{"mask_ratio": 0.6, "activation": "prelu", "depths": [4, 4, 4, 4], "kernel_size": 3, "widths": [64, 128, 256, 512], "init": "trunc_normal_002", "optimizer": "soap", "beta2": 0.99, "eps": 1e-08, "one_sided": false, "grad_clip": 3.0, "steps": 10600, "epochs": 3.4, "lr_schedule": "wsd", "final_lr_fraction": 0.01}
Rows from block 10, named by matrix and row number. Each number is 500 + 25 x the weight over its row's rms, rounded and kept within 0 to 999. All counts start at 0. Numbers have three digits each. After the name is the row's rms in percent of the matrix's.
# conv: pointwise conv (model.blocks.10.conv.weight, 256x256x1x1), inputs 128-191
conv.159 120:505578473528525523491498523497489500533477494533484525454494518484491475513473505476492491508589500515518471487471621494532479512511496528500490483502509425450492462463516506522521513487493504
conv.160 132:494508533500448478482506499461489491474504498531492507506524461494482498491504508519531478494499540530513490446499478526528471522541505495494511496481478492525490509464514504496493495498465502
conv.161 124:480470507528494532535491513499506499472484510491491502469493459513507502510527684494488508496507512480532402551591497503504497510504491492505453499519494502541484482486506485499504484485499492
conv.162 100:514494453521502477503479499476508506440475495502470446500519486532503486485494500493474502467481467506501490492499507534531480493490510486464505507485512478499492485495494522557508474501504454
conv.163 120:526500507502476497527497511512510512474507531470515501496511489498500512495503511487499469544532475493517508515499509499492556483503487490531487516524498463472497512497454499499474517506493512
conv.164 109:518563519503554487497499503503496514504502499512480492532528455462509472497509505510524521473527486484468540561521495500500515482568499517513495494458504476483512521487471481503473500498482468
conv.165 109:518456473475480486484493509503507510506498508494446447525539519487503493492509513497499489493525462509493570502500489488505535475540467495498499522519526496511527475494476490523491515506490486
conv.166 114:480509515494508470488483509479497518523492494509510485516526468455491533482492467464509480474544480469491446486495535519527500501466576510484536518519478480466493520508446510494463513500495518
conv.167 110:486477408468495510493515477491504504509501502450468517492474496523469488487488455521479495472537486539487524489518471505495526496505512484510473466494494480514486533544524518500481521546419488
conv.168 076:480500516492507488499504477481513483519540482482470521512528505499551521508538505529468506520473528507450439493511519487507529499497536496520473510479479471492460551462492461449467482471485501
conv.169 118:515503483504506505498484558484527515545515503503534485488460502493542507477526483518481512486494473539478513501499517484475437503478561436421530496482473449527476491493454497529514486476508469
conv.170 113:476493477495453509517479476529461506488494498516470524466487488444515483539518483470463463571492499514434537503492486523505511486466514509519495437487463494495516503511504466478511524504493498
conv.171 105:513488463483457459464515472498457499485479485492461484510506479554537574476491502464475511447496501516516526528480515544461516456490546483522514522468502511500498505496438494504523489504534490
conv.172 077:516489489484527465480467504547531566491497473492492511488496470519487479526515525511504509510441495478514509503449483501493515520493501547510559493539477525500469509467525511487523512531494528
conv.173 100:497468504543535468515537520450503460484485514515526488479516483458488515504465483470520514472509629530493554527519428488512485508544472511514512500508521464555530490545520510540462489494482498
conv.174 104:476486516517517494488524517511487497475499491513487534543519466508519493478509496519471492500572486499427524551502511504524471492519509520516512536478504459534480475538517513509491502467514497
conv.175 100:522500519514415486515495537478487507483488485491531482559534510527494515508490499489485479513501509542485558469475454488471493487519553491548508477505458478508511507503498491486526482505553518
conv.176 075:479523478531501499496472531493531522486446502505479465515523515493522481517478578527520502504503506492499468492510484530501503470456531490516534444486506474501461521530504525561483506508469444
conv.177 109:505489516491563532482506486506487545485504469500500501473485555476512555466506501573494491503503481482502465494500522536511506505510499525477447496532471499496511535532478508504531510493486521
conv.178 126:492512487493486484480490489487476475478480459529485495511549482506483505469532440464510488465509502519496516469470497499498520508541487512503489489489544493490503500513515541491469548501486487
conv.179 079:509463468468474466540496538485494532509503517501468488459532493536478540519510465466490479501542499488488499549513504528473506490490497513491518490480500495536512511534483496483538498484526501
conv.180 120:489449500468494456511491473512514474532513542488504500500474512475541490484504517474542504521463488506490472499507532477512479488487514484505551516548495529558478472550504521495508532508544512
conv.181 104:471525542483536554480491513501471478500481466524513457498489479459495491501508504537472477508511465562504491446477577503489551497508558512489538497481505477513482512482528488493472498516507498
conv.182 102:523482539509468527477530530484482483493523496483484434498490472500477531484518524502505515511555502498568517504429511520536511507480524495484491456509451492520474565523534499463505501455538488
conv.183 102:491523485541528469506506460501495493487470493503471541536517501535550479513453497539480535483494515493510484518505531486536549502470489530502498518510533459477489501486501499491496521494492476
conv.184 076:499473458504524476549459477464541472508510500468496520506517496479518484501521476531462533502545483501495482476464512471518495498507508467496534480424512504479455507534466489521549486501500531
conv.185 114:489584522492548472486490494480521525566492502504499497498474488504504497475508537560441497453504453502511476498488494493477489495500488472499530521500514530507487465555472470558470514508511495
conv.186 109:477476542500502517487516500517579527476494520487519489503509480504505496505483489501463537467484522481469517468535532514519505485483498489508488471505520491506522455504471500482525495524484523
conv.187 091:487508494484505505533516495443506442518521512481516470497516470479528517522495546494479475494525508516499479532448511469482461477510504446449538442502517466518510468487532511505452521509489508
conv.188 133:528541482486581476508512477492484534461487501503520505465555502530520497484480461497548501513534512525499496525460492493499517496453456479502463508523450484516495484476477488493523484497539508
conv.189 069:478488520533459494477504466547526531504494484468527494473455508457486517507502512523489517446456507501501492517498525488504475491527459498547608516488489471533501481500550510517471469474501508
conv.190 114:519529464494519513503490517497486510501506476489513533526487457517457482509468462453485462500495507463510472494501501488499535485464532489495473519535477524508491493494491458482503503511522460
conv.191 093:525487519550488510482517529489551471497512538480465490536488526507542438517384519482491489502537497511479507539498506504496507489503502487497511523500479520521526527512489439516474481489500476
conv.192 130:474512508490495492513489544487483481479490490491473528500516520487506480498516471562475464462489497510490672441532535505473509487491426505497489488493473499501515514490483499503503515526519497
conv.193 073:508499450526457521490516522491500467472483497494496515509500486485491531524473489469472505467550459550511483492456516483497496522496507473509586507458472499511465543508459514489441479470487486
conv.194 085:511491526504510533525470502514482478467512582508504512548503498495519470483526485488525531498491471497449523502502505481492490509512549497514519519469496483464479519453496467495468500526476476
conv.195 109:523526510561516538466474490512529490501520530515490475497477489453508495489491532513457569511514418527504547491526487513523504518474469507515484460481459522508492508432512522491471476485509510
conv.196 095:497536482500514538503510515482500488504492508493483466485509527467492532489545526519599478437473494525486522516474478471508490479513510518478473498504519500472463525507483521488495480508484463
conv.197 121:481464509493539504489505479511432485496507536486475479457474488515509514524493489525490446495489499514439503480487520533500521525519455523509507448516494524502518542494487483480445476504488482
conv.198 125:481504461461501501514498499533468492477540495507517498490496525470518484470492525531483530538488516513528530512496490485522537486510498520511445522477526479520520471486488492516519499506525526
conv.199 110:519490508487532484508503488474508484478483517488514472494553515479501507465509487491492446513493480529482536463529497512449528464495490517515487507498488542518505510528481490498518531507471478
conv.200 114:499486491516529504501502507523503515535535463520531552506471482517476451506482509495509485498504502514442510505503495506516517499519504499492488489474440459512521541491508487479517492520516492